config = dict(
    dataset='dashed paths with two dots that lie on the same path or on different ones',
    num_classes=4,
    encoder_arch='vit',
    encoder_head_dim=48,
    encoder_bias='all',
    encoder_experts_per_token=1,
    encoder_conv_stem=False,
    encoder_layers=12,
    muon_scale='spectral',
    steps=9000,
    epochs=7.8,
    lr_schedule='wsd',
    decay_fraction=0.2,
    warmup_steps=1800,
)
Rows from block 4 of the encoder, named by matrix and row number. Rows with one number belong to one neuron. Each number is 128 + 32 x the weight over its row's rms, rounded and kept within 0 to 255. All counts start at 0. Numbers have three digits each. After the name is the row's rms in percent of the matrix's.
# fc1: MLP up (encoder.blocks.4.mlp.fc1.weight, 1024x256), inputs 0-85
# fc2: MLP down (encoder.blocks.4.mlp.fc2.weight, 256x1024, transposed), outputs 0-85
fc1.30 032:165178129118075080076123100073128169100121145174116120106114085112152079112113123110152106125119132131113123171144159129110184128128087107105094142167123083114103135148128080103116114035116122101111146102058068146118133125085099134091134115145150146116136194
fc2.30 042:067105122154223182104094108186157062147136131088155091102113117160144137136147196157104184102136142064121113105040059127136089072117106122172160105100129119155127077116127149100114113196134068140110101126153173121118165106148172121142125089052125103097097063
fc1.31 029:142109104153123181076184136130066130129127049156173149148136134054159094067147135137189104122148121110134112109103153124142060128146132097113098117156132117149105118186115124167122188102149122101111122116109144086086128132094194109124128115211158143105134139
fc2.31 033:122151076128176135192085102116198124156149143138067085087099096152115097162109170127044170118094191109110127154099085151106147103129158078161137114114132123100128133133132131101137115111179123168097115106139078099141176163201114162100098135083111111153147059
fc1.33 006:070149121116118087093097093103104092127149100139125061070140065098101105087156102088114106136102115111120103207113073122075098073112088080062167145064118121103146105214058083097170124085053118118079138098096106104113156122095114106133079113096113079170134124
fc2.33 007:132063144143123216153178132153175146121066149110125120160165169118098116158131146158117054081161074108116110111152128135128115148124111124150113083128143141067153184121126161127081101133154113087220121137181116082129153098106136117119137130167150136137097120
fc1.35 006:091134137153173104099127121075089165099126097109118134128070159140142062127120172131146127116129125109135078149158099075191116069141126181144168145083132071166121170145093080132085137089132156142129099097103113127061160108156112086131124160102159088117091110
fc2.35 006:150065100112127121156104126180158099126139125150118100052149131087189096135171125103068151104141155136096202130206131145120116079147104110073107132130158116110084124151125153179134109103167149096105105166092152094178096101138111151162116104095111148083120070
fc1.37 147:139139107194135072136103044158120112145149093142159162202122121081098101079113171089145187144089095128083113119139123155113119165167143182129084134106183154112147143116096143170168079117094141136119165113087077137084111147154148145082104098110103063130153047
fc2.37 137:095117119113145109121181156142130106176154076125165069095161135061119111148186110136104095107120137070168099106112102100150147100136118071150100093113078126132159075063152148103089129144131097081108114171095105120180145102114140121174101118127105136138130150
fc1.38 011:184125138152129105167136229111151068127154063141092086144130162081149150144124077023168097167146097114121153084110175114141125163141172140135057139106121113078104126117142119189169129168124143112138112132151146156076162130123189125114087154168118044094138182
fc2.38 013:083169112070107139154080077101106167104068149112150150089134119189077123151100124168105140104081136119144070163143131149188119127144156140129188141136133167132148161112109147079118151107112114179062101141082083070114114149136144118132150103070189138182104117
fc1.39 129:097171137097135137089152129057125117078127094084078128104105098208148108182153122105136113105149118140154122119158100148158125133137089137139048070102148112107160157161110133081116134058102171126028147144130148140122130119134102105100093119124160109139114133
fc2.39 134:150099105125165158119185143156173146117102180106090104107178079151119127110137117127081115162111184092078093133101169120071120106085124131092146122134142110119176122125154171141143124182114100147237119166126150096148138091106093115164118153106137118136156114
fc1.42 094:179126184068106143183149117124051139153168098153102123147195161137133160105116073140134131151152156179091144141155143143114153159116083164096115201094185163088095117086141175135112166168144158145135131132180095151098148140195087121236134124140130119114156165
fc2.42 110:174164125103098123096115154139140089094108152134150184174107122114119093192125155125146157156106061112160184135106092062127140103131127104126166124138146136133140089139119126140177117155135143130076168167109124115075110082054124126071197118136124124104157106
fc1.44 037:100162107145098141111198101154143103221097133068136085126156088159157098136085133129176151164146154113078141139061127107092133083082167129124160037155135122111157119176097166197180093101110114205126146113141096147143153132154147090113134074115181165120086111
fc2.44 043:144129080144131152112144132138151179075199124176146141117125100150113143109161187176122136095127129167142141130126083088088131131081025137125108168073153115098130130157080143097060124154142155123107125133117160105210166097109146153094097173127122107138127110
fc1.45 115:183105094101128167125142176155121094140109134111209137118154074078148119118084099138136090146069119155142139110115171085102135100100096084077150174164114109096135128085184164104111159088140162179126109079127088154094187137131135134132153144130147095071129182
fc2.45 142:136147171173121146153149074141098079100117097101138132120120100107133098125165094095204090162129100150140123171101119122163129099109108097159175096122103129174085101122099163158183113141121108131137201157102151111165084136114125140156124105144162141201119101
fc1.46 158:137136130150170186119109092075125160153170121165097093146097143136100120132093123097121155172103108111183150065096132159166170126147130103120134118178092137139137145120157088151115130106127159180125171137097128182152126090088124108120155123185144093114084099
fc2.46 148:111138114142062114142105134114112098066120117128138139086124177145120083107201197136124110146124130153170150143076114132157091131201168148149116132126162126178170154152051145105086156127208148156009119109183108097130126142191152132159142138109083163100143091
fc1.47 152:131086063088188113085111154125173160152188135126125092095124124104137091163103082118120144143100174155142196220095107094089120066134214112180145130174109147047116164084098160146131101156151143127134145049118055165145067128114188122116115165168151140071071123
fc2.47 152:148168122164129135095106109107100139082064080179141162173142101144130145142150190148201143099109122150144079103113111127182121204094145158127155176051116089177140144128134095114094101091039134147174100194089139104106152089122125209107134101138087140147178170
fc1.49 146:087146171124116113132093155107137075150090184148157126121152177131109159058141122141130131086122075172118201117155131151171082156076122148113129099151146144140080160163151065085156133108174161073170148145092152130146093139166162165127126136083165145157170123
fc2.49 155:102116176161146121086077109115109183095112091112108108178158131127118081117118136179136141180082096173145107152083117121178187139064132110182111069119122115156109125129128106193078162089129191162083142183215148116176130108083125147167123144092113089141105168
fc1.50 096:111145081172141108119133148123101136096166060116109168132141112128153131119155050156100168150092123129112106087149148132152156107143198117165161139136111113116155088122048106172089148130109145173132100132094153186144128137058105141127199107134137114117121137
fc2.50 094:179126118161138150163095128180145149136082095189133083045088112102147103118167119105134068094185129077113134166166132138102047132150153155117107103111133078130135154133183150069101110124151081138178111144147141113098049124125167142147083145140106176109103105
fc1.52 017:100235163118182181137152121088089181131163089145097146177140138094060121130138128141159091067078138153068172182087134105188107152155079153123173091136101155116126144140064111136131098103118123114166126170114175108137104147089137165120144145102152143179156075
fc2.52 019:136085127181082020089141102137134134120053129158149076093111187125137075074125155111076195152188085140160099063126166138087112099141173150126092159131109135109149120104153109134114130187168177120126107111142098140101083071130145099153089136165118080079110188
fc1.53 165:152174145146139175142159137141145157135147159128153161147167137129147162137117150112105081095160081141135131129114169154105123138134114144180110084122141170197124145173109111159072173071087140145142130115119163147170107162126101059111143142148185145140152156
fc2.53 169:112111071085077121192084129081114125114144161161117136150120164133128140140147098114168052155148149131124093124135122104140119141130098102027148141193114109092136138142063174147176170172103098170123152175179149127076137150109115182146137125172138148105156135
fc1.54 143:096159133147135153084166140110102165099152132171062076106099112145091125063126132116143179149136101137159167079087134101142125087070100108115128144138095146106151142171169110106120157144204060197153124129147194109140156095135093115016098102142180125130158083
fc2.54 140:139090107116155169123113109188163164198118142127166159105106100080150059167131140155087117176131139146086130115176140129111126144138109137161033124093115123090119134157120127125081162132131183096168143111114128144083125096059197102156157142189120104120069119
fc1.55 048:098129156114099156126075096125164132145122108118198097169113140156095145145159135109124221138082125139113080131143148145104112161093165150125082176113172113121098157108155126130108096119166143106142131126087128107092172116113154087115180159145140089126103192
fc2.55 070:197155127140112054144150141121100080150071152124099150109094146134113139116102152139102083141135152055154107096083104126145148102169131121121197076120101109167129088135083079148137138170105119147119122157125121124121105165143099132118111098101100166171144064
fc1.58 190:098091121091141096154130181172082142120145090096146109165133135141126145105082138172093128127125244163167131099186128151123132170195137099131105156111099142155180157119113093208098157149124086103131154088147150044181041087169170157120174118110107079086175165
fc2.58 181:145130147137176147156112126178165123163084115158165143146123143146198095109131138094132176092089094097108125216153089128121060087109144103065133159104108130200059153130115158090154137145163142122143135122142135143183162129108097110164124127147149151109123125
fc1.62 114:140121119108127110121124156110151187149140124184086164146093160139154079099112146145164158146134109107130146104135147172107134124132161121133104124180115121167131139093157093099141129155168183094182154127143146126101122108138141128157165112143103141144087119
fc2.62 152:139156180119122122095161093139105109151173097116168161160068069105118112126160098116112139116031164121083108137153132093149120149165074136145134073103154115125143123115105145194107131104153111162087087119107145099121104160132092128109147142139155155135111093
fc1.64 115:096140146143128155119158133145175145091104126082141149109126169107159133142160141124118123165116047085116126144113179156157135139122138124084135118169100151168123130079109128155124125142104115134076101132133096131150077153161118129101143118131114140139063077
fc2.64 141:143159094115134151150083157082093119068158125112078131153112142165096123100160099155156116165101098109170128046133143124141168099116107063093126160174143066139169126131143145145238126112138159151142152130091112159135121187098104099131097113088114117115129187
fc1.66 162:073122156162119145186079137160097129134108140063102140188092154137152119115106124181092154178153065087148113099117215090119114142113151136097170171126162146133106111112166147165153149130123091115165068136111170112187175155116097138104166122089117100129127182
fc2.66 134:087180194140111069132149050133111080135093093148150137149136124088111149110157132140139102090054147102117127136160101109128107169146187095139189097123133109171090148143149151104114150157119085103109163152154140148074124148165109123184106133139093185177135109
fc1.67 109:101112185059170108133158101175163114176171149143138076141153160195090138152141087105110154189171136123210125175141105181156136054159115123133082167119132125087103134099197121133096181178182127092111192128143083157100140160166088148153156162080156107136145143
fc2.67 127:139126092132142154098112132107142163091080110101176161171081089098144159132101146172148138137051110166066116113157067118136145128162112193129139095080124126147144088145133172144193105119107037109165097181128147127110118133091105110119148124117060155138157086
fc1.68 007:169088174106075128137158100089174187086161156132141069114175055069096124198100118088095124154152086150086084117102134076037110145101126133144103132166113139125185163150133137129075077103110143129124142202093103174131141125107180154135150113131150127121094145
fc2.68 008:103139088147121165155139126139090084141105127152082131132167172157136129090130131226185112169148172093156161122116166152180116095105121162166130071144173088146092078128142087161178157140117120129035128121125131128098146151132155093158132154125087119155112122
fc1.69 010:109122119127165139096161120175141148113136170108163157170109180092171066190136128175181077092191126093180138148150117110162113089141177165150154125153108119158150183159148136159108109169140160076146131150115146145130096136138134168076184173143103160120077052
fc2.69 012:108172141102135081167161130132114141163163102144074077120155110121123101104149154124091180131052173139076124162140149154116137205125090120095105125136134089131109145133105120124165097136124094191139148112091172098157162125145146096130113133047145103075111203
fc1.71 098:151177119107110129128125101109122133114124183092141131143130109116152083100111105085082147126128079130073134111170167136119194117136140140140102191147113052132113158127143149169118111078107180102099118151084140143153115099129126131121111156101111113112067110
fc2.71 104:186140187078167120122141107112154096105073092094094131088162157164160154082080153101129151099096190145089135089088135069101124176138166094112135167117115132126150135077130102130174106154109105160082138196189145150117154132183121140157174077177142162111136129
fc1.73 032:109201167144134196115167148099106167172111097096121135134149141116141084132143058181109144142094219152097155103117128086157160197116184152114174108111104118118086081087149158109174152165109132127136128173139093151141134186140147098155142191169156098141144110
fc2.73 038:140109125146100069116048140132147117107176119150136131102129154132100110190095201093137105105086188119123124203151174142111092150193164100186136182120107115129198182108100106107121181153140129221148132064137149094118177123146139130120154078108128089079117162
fc1.74 206:124105140135119082181089161099119149096132097125133130157131104133135109113115113141190095159098149105109130142081125162143173119173115140112158137136153105142166127123125172170086093169119152150092130096166172143129126105144062082111158179156175154103105125
fc2.74 158:129111136170091148104143133150136068091119069142122099066125151076125132063084171122125116148137107105079107193114139121116060129052106126133084122119093152115144128080156128090124170133113166152179130175129199111111091119169099124085131135112167158080122175
fc1.75 141:112177163030164093135144139177105074137097194155123090161115097160106097163133141127100157149121135127145149097184089170132139132096139088140088150109119107137150081159133124154143146180089178107090136122180151174123124074103158092171144105131181098118164084
fc2.75 143:093112141125128129099098137105107218124095097152149158108113143107139161107161122147114119148151112191108085064110108109065143059144079146178168108180085113140117147114091144100158094116152057088129109189108119125114082170120111105085133123076115149163083087
fc1.76 190:101110087144173104119169131094173147146103102098121091116177102133111087143160115150152117135172169064146038126128131066163110100087152077156110137135140131128140119068137047108153095054127127136118098100121109130154099128073170138127078154104156148120092143
fc2.76 166:145113124130078149129194084091083153063146145130150095116115170185131205182155113048150151085101163100135203179094125105145179137152151149120135103093106116076118107129175142104186129149144109160102070081155127148121171133127134106097129133077145103133118195
fc1.79 249:181082202087097097185053141165046088120135117078135118095140118140162148089096148154169116136122080146116163118106114133120129162168123171061136109130128096129165132116104187186077158166157103113117155132135203150099162144157149164104122107156148108138113109
fc2.79 163:129098136171132119122142187110124143155102086195081096079123139125086117163101093156157101143114135119151149133148143172124155153162109155070153148128133097095121094101152121111104105173079157192180071063106165117094131107156116103065104121155134157072124217
fc1.80 054:118143106145164127109162181108130122097159045114182141140126154130182128082114095134094005082125123050167096133161166174150098081156079127099090146127083092136096130083125135125096121101121171160104108124143128133109166133127081171106132110125152169069183141
fc2.80 066:135128117123144152131052187154151099091136185117110115082129177109127073146164057105119222113113086151113157086194125113110116076098144043098127123104160150128147135114105166155137096152140215077123134127065099121100100070167129090143112147124132111098144089
fc1.81 007:132154138133069103107054113087140127151196164116136124161171101104099135124107122145058143112107126141136094125146114142056104127154049121138104185130179157122102146186109148145140124124099186116134117131166084131142169135116140160115169112104118121153150141
fc2.81 008:094113138139139170118155148152143091080081134167125149094150143209113101120160091094183153184142107137163158121099158088133116111094133128147179072160102116147203141080132101133085171166122089123119096138138121147145100066128114107173144173120159129159176140
fc1.82 037:126135127151123129087189068139142086158105140111134097113131157174132083127136113161188139156157135103117109164148121115123155091095144058063137104133161147109145116142131111140136167140091155118159148174161109132169142126127090120069142161163163177132073121
fc2.82 046:145148123141167157160093169125167226089166105167138163180134060102131160158115155116076116103099132126078096097120099150102109183121048178150154099107104108127097132131111122138124079120153070147116095102105172119165153128146167126143101095068129096127126107
fc1.83 051:177147158121080091131163108165105106098086105147150111149096119086175135099115090095115108108128112148143158097101154085074122118086102134140124138125076133141170140106179092133156085098147029137105146113094171118077091130091176113143120136085144102103136143
fc2.83 075:049121136125127163094123124137086139160153128035059095126140141178099077123131165200092158134129141117116097120102162172161109122131168134139146153144144122123125096068146152100105167178121162138161107106160092116166151098150104135159115142103081126141084121
fc1.84 129:061113135127111145093110118082082168093112123129144189112067067081159109083112137147131089095108170128119118130154134147114132144157178141075112116150081139120056122146096160092176134107122129098117163138147157092094112172126099149097130088097131114052111129
fc2.84 159:160106163092145124131163095173189057157128135130117147118161158164084093147174088092159149103126120178105077154163098160180165120139161073165133153124135138093141198094117149139037141155130154133137089086106103120177114121148121120128127162157123175089180162
fc1.85 021:143163134114131200153179154127123125152107072132161096121096074159110145105118070128157132148158129185097168124087129124150150144147146144111149149180188149140179093111144089159124168205078121167101129152090129158129191138136119172171118173146082170183142055
fc2.85 025:135110101179030107154092080140136201156150180166138145105125147100115074105090148121133180135161108101134134146166141102157126102172089134124079089133128127113114152142141138096188144138170058139094138065168111094132124112089147052154112125161144098081122192
fc1.87 111:124138108124041122126132162135096101124073151115143070122167127168113166146085118068163128128134101151133190144105119150118128133159118131065098118159116134057132146116104145150098129129142171139084096156131135135109091116175151110065137091165106165107143103
fc2.87 102:162111151177168151167164186153225085153143135127063194169156127157056112110100125135117064135149151079112074080126124085130117124113045108207158057145112094176178126172153117096197149161092137163157139138166167094163107105151149136134076170160125152129115208
fc1.88 193:118110166121080151076192152099128109136154110127117116099138144109098153207122134136141117061141123122141112136141114132127160172164210164121152140167184141070120212200121125111177068087102145214127118106113124150125179100088137145115149131090123104137115105
fc2.88 159:157139071065117081144161216088125174176069177189132070072169075180145157113142100114164081118099139156136158176131131118126148191124095067178063119088108161059081191119188160088086144141166123117141118148100127107140130109159154111163140152157127126086069114
fc1.91 119:100145126131113087083125031158104052184074138104103097082157083173163106170129148125124121196161104102139111137090077116103105088121145134163086163155097150099128073070128137104119158165149110184106098138140113145128097062105157122081160118172178171156052163
fc2.91 124:171101133104164158119144159092163200092189138172165198164079167126134090132101083141148119115100141118115123084145111118170099141105127165136089083121061116130200138157123150150107157143133097104108131132071108166131099135083150125112121062149130163148189097
fc1.92 099:085142105109100088169122115153072084167099087139161092167156147093101149128111114141080138159099115127140112116141092124138105163146123180104121129125143194116142096096107117126117175180138096192153168074159063127138128073167166093215133173147135095141121104
fc2.92 109:130166119158084120117158144079134135129116189158162176124013164126093112157072160142164145120145107131174167157121153108201146150141137103132114098116153122129125114140076056170099142152167108112122133182133101120125116142034108163121134063124108135161136151
fc1.93 134:120089093145110140164128082129155077165093093149163117105136104077082142126095144137182100121115126123100062159136097190133136144123142143152094158122170114180042175165104127140124122137090159126107136094135074095146151169125130124193101124116118126170167144
fc2.93 135:132122108144096195134092116125109170101161086129114172087096147139099122140136107092111130156157117149158150098110128106070162104083086135172108189147112100065137090150132144185123169145178082156125127114111107153174157114074143092080206139136086079131194157
fc1.95 141:110130120130124115113106119153134110121098099108179143115136142128168120130119107075076138149131144103145076121156117112129145099104217140114102147112206091113156137121138147149182138129131156092165176127083161160141139116135127116092075082104073152139174170
fc2.95 130:120172170134152169155110095109097160144121183094105161150117130087083148144044095201159160120080083136136108139059090130168157142143056107182191155151147161143120148124123117138077133145131135122085130067155125110125126141119130153093146145137175108139096100
fc1.96 020:070169142176139119166136085153091070121064102116151118096080143080087123105021107128130122119123104105123125043103099169162103170084193120077100095098071105172088080131096092123192114135095138086114114135102184153090109150064164132134089146109132154123119080
fc2.96 025:135102141104111155100068123116104209106107091133155125169136121175144112138180140167095105090121171158131063194164113118066177111157110123176186149186169141106196161100112164088052133135155082212160109095138028080172107131139102087164130132124111074140102136
fc1.98 118:099138147063090177143143121176113127166166101120111165145087101102108107080108084126152130108099159186103125053137185162109113169123175163113173102189122147162077130078093134117169130186146117085127205053149125119091116130085152160176141128101115144080101105
fc2.98 160:161121140142109125095108142091108111163065118095159121139115103142133126145170089135114134117119083119089117209150144113173095100110121056164101102160188145118160137145165144186083156062115124155136097104126178099171135101143109101101148134197127084116136135
fc1.99 210:105150157094094123150153118113084133093136132155139162197159135104147126113144131098104137111128134145139125080093097084160136091112118091124121117116126163104113154146095181171131107100061111173119129179155138120106128143139183080119136095076151139157165160
fc2.99 174:144124084134169170075116154164160102147140175137139094134110159127139163087119156101133132119151163084085169183152122173054084133081092165132092140104105082157216144165089128181117127076146148129134149133123146141102142127145127140074093057141159162090114132
fc1.100 125:112126078194126147130130193107150159165145108171146117096109077125080113137112157177148087101134132110146086130078121124170111130168096101198114115145093159132162122161127142127111164136122137146139108141116190186078070137115112091099142153171205165129117159
fc2.100 100:117102106044085159109160191104062074187176080125145074104130070087095097126099140118172132143123137070082137174118150139191135128182134151136116108174104129129141092129119144105124156136123114140149143081134123138158128096212083106122132118167117172125140089
fc1.102 039:081180123166157115172113178133089147119065126135130171146092148176117124077133099087159113047115107168144128169140142136120079114128135138110145127185101114149208145108188092156174052119158129130139139065122171118109151144157153152128123124142136105138124140
fc2.102 049:094120162152139116134098083163137169145153181118139096160086165108182139133111100115090135083114130065091116087139130110123125116093097153107110095141149179205090102114126129109038135107100118161124112195140114106081121114100122110179156147116161068113125066
fc1.104 157:166063114141079153159131139112098131069156109160134121154127110088107094076090101205140176149050100114085117101152122139064124191113179154126094126073194071104078095112156130140144166118130127158134144163114121097128127066165080136122080107097124092121097134
fc2.104 162:162186136115107126101118106121099150179132155103137130148186147142116079162162145139167152094092127160089102146085078094120120124130179094098176153143177147135094141118134142093124126093127113137128136156156113216138149133084176101106126172142141119106134211
fc1.105 044:157057160161121111117163155218156101141160107140095105117145100105102181120159087119187129138126146124176119117093104152096097099082152119124139073127062120093183136158107101123188136121117138110118095116129105172159141136151053166115140111152120089117144065
fc2.105 050:077123122067147169199137062050118174099113147067158105123193065107099112094142144151141152113096057153101130129180139162156157147125137141091078128156168136077125184163154171103085097111119120116150169135149142131109138136087165160121125160128113097112118179
fc1.106 037:103159153166128132132210100133163104136132149110116077074062103108120063138100117154188128115130135074111161122116149089092130081117110127071146077085098124139126120126127095152204080113057092129108153095139108133089123155123127111170097066109129134114102164
fc2.106 049:107153123165120157068077157085085224099099115144136132127170167120182185113163092112111111119130096181071119134112149179144151149119031107162154148145184120133133168111088170113068124118212107081175124081099113130152158125130145079114097164121116084107154158
fc1.107 017:222072115099105140135148136145127140067141118120141148175150198194076182140144100135090141114127115151160095130145090068053135071068171130122151111202091172153145166146108150164096177206191112160105096147175167088188096111128162161162171165156072065086166111
fc2.107 022:149170142149159109156154104124095155152116105089071094117178110123138033060106108140115149127095158099106167110130138129135085187121149148073129099082080150166082086068146070124194119071129179138155148119094117109096112095131100172133094131072148173164085149
fc1.108 012:118168174113145121165165106107129085106134114124144094130126183105147125137083096153151139166135105133072153062145189150119106163130148132086047119091108113158066113069123092088131128135134185109102153175125158149070104083122128145121094129132122163086061112
fc2.108 015:101200081136163102102108157119084201125148119131141111132119116107100113181152095124142117112126113152126060141147143096161143098079116085135185136179120121103160161147093149179190143124137093123098132079116120125187118183167140047139070138113159100159124162
fc1.109 046:120111124155143123199181165122110205125052160143119115129113169098167179096105172113115129125131090103068146103184118111102172192125138124175145114164110155127148133143154128128155156116110069163142154193144151159181096138121125131124181145097064103133137095
fc2.109 055:126141149144097085146096072115147101116190140101122117127062094143152099155119126185130100154098115088120080162154133121167131123110164140117107138181124122211048113090133138071125111134146108168069166088112071081095096148113108109166147128079156135086106183
fc1.110 119:086141085148134056157137130127150076162126142145152135123134042177119107108177092110142110124123128129130113208115124104142130090172100168120121163150096097068104105134106120128185115101133118111143176102133169131103162085103156163157158161108087090190124146
fc2.110 112:135110167121140134091149148178114122120114103176150119117160147150097137131080109135098078101108135163122160107154157112171087103110094150143157104114121149205180191170133112115125154117140091122224149143146165113174187202153125168068077162113120065140135134
fc1.113 005:148116119151116094180119093112151178125095186107169106053196139143121150190113149102151089189153115137114121185144134080096132163106075084098130173164190110144147062149117179136132131084112151120129164164130087155154163165100149190119160140135071117120173116
fc2.113 006:101124149079062196095133135121114125101172139166093133131096107127145111057152121173130157174131113143134154100089189147138101081158139142202116088128114111150156158104145112149148130164169093132096154103141148128094144083093157091163186127128173097114080133
fc1.114 033:116113146213155066162159083070197083106149088082104084123142092111111087099125117112101128210098180076118165123144152131111163135133140169083109163111073099035130099189085137113167153119128104172182088129143148131134152165164159122111111083091151107137164101
fc2.114 033:137136159134131131139119116109148161119072112209147114127129127153122108190135142169169132142130077123182109111121123107126111120165124122170125143094080190190161117135198175140119116125147134108133126161115138146123098079081054184163123145110111156103099167
fc1.115 148:139149176145053135111093102118152138127066094111104084122100179083169145069108146145107137112126154130130139148099103172182142116155143125113159114180169116129108127120111162133102124215165125076168053154108131145131117135156165175086125125091098208116128133
fc2.115 138:142085095229121123144138147154069189133231107085124188142128155149100099151137099096107100120156117146140107131185087145104161155128092100168132126106116078063207155119142174184172128212130107129145159115152084111123101156088151118101104083165111109110173175
fc1.116 115:110150057086150139116125071123151149150106130099126126059131073141086124097078058118146082129121141193144107162149162126108152093125104165155109131058195172073119113143145140155149137109138054172143127135124119144156160125086138131157084112101162112128065148
fc2.116 131:120102147167164141088156142167134144086109127137124135181137173102152121145130161116138158168190088094119159157150125115145152142134127111094147156087080092186149129119107126101166124169104114088140113154155115132107135091093071103175134118157103168122193116
fc1.117 115:140171135126127191121176110112191161103164137133137129117112157174111158117107122087065146114125119110076146157171134191120167119138159116095134145142123136154125097118200111161118093162100200130136100205131157128173161133142138175102166080126112166094163119
fc2.117 136:136113118077124119087093129122117099102145139134117137024142106183127121112110122145150192137120113135123107165138164124129122087142180108097131120159140139145122134140104100141163095081065134134113120107088065145095102164100103060130144104114139165105119150
fc1.118 107:163111115192156098082136124118212120074114093131150169136110165140180154111156047144173096138143123131159119120136095124090152156133140157159157098113144120142126158172123144138105111090133092157173102112119136110136094116089141124094142096148148115095151151
fc2.118 138:128142178112107157149145079146086167142123172126087095099103112139159037125125143109067164114089137099097092115106114128120115141112128081092175151129132095137106114115154148107085092170193104115087123111117144090081206140180117172143097157118101172090094167
fc1.119 024:083164089159150138092132117176099168178086201166068149163101134180161078167127173155152145109120164131142127218107111182186140092173167133155175162108116131134128137123101131141100164096098165065213179134161108096149073109133086112100133141079176115147109166
fc2.119 031:122100141149155112088150091103182089075154107135192152117137093069146153134137175093135109094169120091113144063179154115122133170117106147141097121168150122137116095139128136104088117159128080149115054143119145129102160111129169168153136061149162122090139067
fc1.120 007:107160182141136163138200147116160173088149130164159094133134163082170094119147151185155097076172154088123129181155135078136148112176070142105102162140105122174185177152178130188144058078116098138138099113082103141141167142131121109119179129130147126103147149
fc2.120 008:149162062145159108094084168155121153100140162106094171097126176133196154111139130093086159137136114144123137090062166204154122104105115133112166114126199095153070090118074124085140099191119115101112175093096119081124156087147160110149091146095128122051135136
fc1.121 179:144114128119113142070090071185140148126155114101109126127108149140125123135167144083126073104093117138126184148114174164065141174168094212133127114147134139129135144168157154127162130152125156224111143154063141095078155154130143170160153172145057070109125107
fc2.121 156:092082139163125155062173162070061117113100106099200103099146126132110156137120143130171099078125132125135181177122142158211089119082178106132132170116165107091144113085093162126133091109105104088157148144158099182166131150104181117145122095170168156162133136
fc1.122 047:139129119171190109066110163200104100126112091112141157097153150141194088042160089123171163122141128137127133171092093132151163132081119121080080076158086115139171135104105072154156124162145111124060109113142123146103151188128150102151137140135161137157139115
fc2.122 062:089107103108111119171144103093176164138150134133139115158133101127140171161127181125102087069126180100091133121158134099083100104155051142130162148089137128120132148103126151148144106092135124119171103170161128090134145082150114125085076090080120163133097091
fc1.123 008:174151164079071128130134080156086087151097082115108115130117098171093095127099064113078107171153128139075187039104151154141148115113150112086141075165118129132106079058130123133123126166103121102121160129163141155090137140128123156117126133143101208085123120
fc2.123 009:126148129169119157115103159124122170157145121127130121156138122114119118163124146176141172059090115133170057146083124091092070108080044159158158142149129147153204150118121118115155134143121192188138096109139121108167112127170146092172105141142171093178091085
fc1.124 102:169122149118172151064124118099193167151149187126127104140153131124110133164108154155111135166078109104136158160195160122087146150138100127154149157149170147109122189178148105124097091091152174152110111089113117176101112126105133127077160136124139126138125108
fc2.124 129:138139147142108116180138112125132101144152091150113102109149140160100074090179145172148140150169130173170093097024122148163096104103160166085111083068075055085105050124114138116129148150125071086138166179143180085151121141157148189120120119067082115140118147
fc1.125 161:158088112098110147177163082136123165153117145104108124101156095098150176136113126066115075169137146188203098132181118103139136079118168122141167027120141172097105117110103088161152136081114123100112152166126150144125075115117134126087105118111138149098120169
fc2.125 166:181175151172114108087138094111103112056133134121137141172115162096071166103144182111157125108142114068098138159138129108116105186080081161147091109079118061054167139164157118093129148149105175149136073143128120137136172153133090160090138145152073121149139099
fc1.126 128:170164110154082125144179115116169076119055183080162124124116151157109143193146101142134113147114171072165125161153112097083121078148106113127139072134152099114162103141136140165105100132106152139120111117141132174121079140105140097120107139178135122110099086
fc2.126 144:163093135129161152117150160152074162104178154190120112106199171146156136125102115144085138158155114157086154093035139125102083137054097122172123104100100109087144150117075078081135187088117084162132134140099146086100115128132153130116162149105152110121097177
fc1.128 101:129146146190069163125055087133107150113146159175118160125151147152131121068106133142146101134103196154120079164147135134108136147157144112116136098153102114150081103085094080067138062098127153087133150180181147143126112128055090154104121196171174117113084181
fc2.128 114:126098129150176060108143141124085103125125141092117118156131117065114112141188164119071162066135101118139146095109108094132122087088167135149089135180116169086164131143127182117112197105101088145112102081157128086164138132152149123160139056097108122191155028
fc1.129 010:055122082137142090102117080137099096140067133157107149134117152188127088126153115143140158174156148140154149137141084152096155129103136144110146147072196103097146132102123145105110157149130169097095122170157131092203128150119117118177123200109170095129160165
fc2.129 016:155102205154139178125121152136171174113151140131129141139094117134128132154080163121049109121167147109124082075097121119136142144150099128122152138138074117177158067099115129103164113131127107160223116104096124165073120063118136153129101043087140148121127088
fc1.131 148:136107097110087156145192110137142103136118171168132175143150107202144081175145108081128096159133121124087146142123124112085131138086113158158114145123165098110158113186115222184138156100126161164086107201091132143108156172166114109049133130178130078088149116
fc2.131 161:129120175142158180120136105170037172139128097165139107050143121121122104093110100110101149144126137134168097123105104137151155120137148138096124090185039141125121113115123091110154129149091127143141184129150192105118130046117136144157139159181136180137151184
fc1.133 090:176192130140098148131105145128162136156130159117130140188058111113158112150114087137045125121122120166127123078118168100101151122102153118136148126146142150147127065131205190112074189129177128107177154106141129138166100089086109123157115120130145129154127123
fc2.133 101:139125096080101076110156140103079100128112141139141128108147138094137143127111107111082143160143158148088080154136081084144113149107159185129153187193123176113112223145120081146124125096079162155070169144116195139143074135117144144076188135154155092117149140
fc1.134 184:208116039140155107094135138183119152122127153141144078097094097129150121163127073125111134124152145110095120144117164100063134164125125159112137148191119077132108151141109091140147087093145190182081187117145108196114173211122109073170077148117118077110160089
fc2.134 157:137159157130080124086129110125074133182129095088070159131127113109135077146132164137092155174136131132108165153167098091128160140102105070142116087117113178110118112103119155146139127081123101117065080163123140145149142173131141148056126078087100113148071085
fc1.135 183:122135135143071137075086045117145126147129177074119093088149101129184152125123109133112189152120018191102093146121145167172097148131112133168137075125147168076186113139134069105138127098205093102147086155081118167115138123138145086177138068185163148092135142
fc2.135 179:143083083046140140123153158067121153106118099186176132171140109146179101133166077109135058108181135159204173120147147147134082082138147105108149174074203105157120129146116117089103140116110135105082134122103136134154118098047125123147120114121093110106140156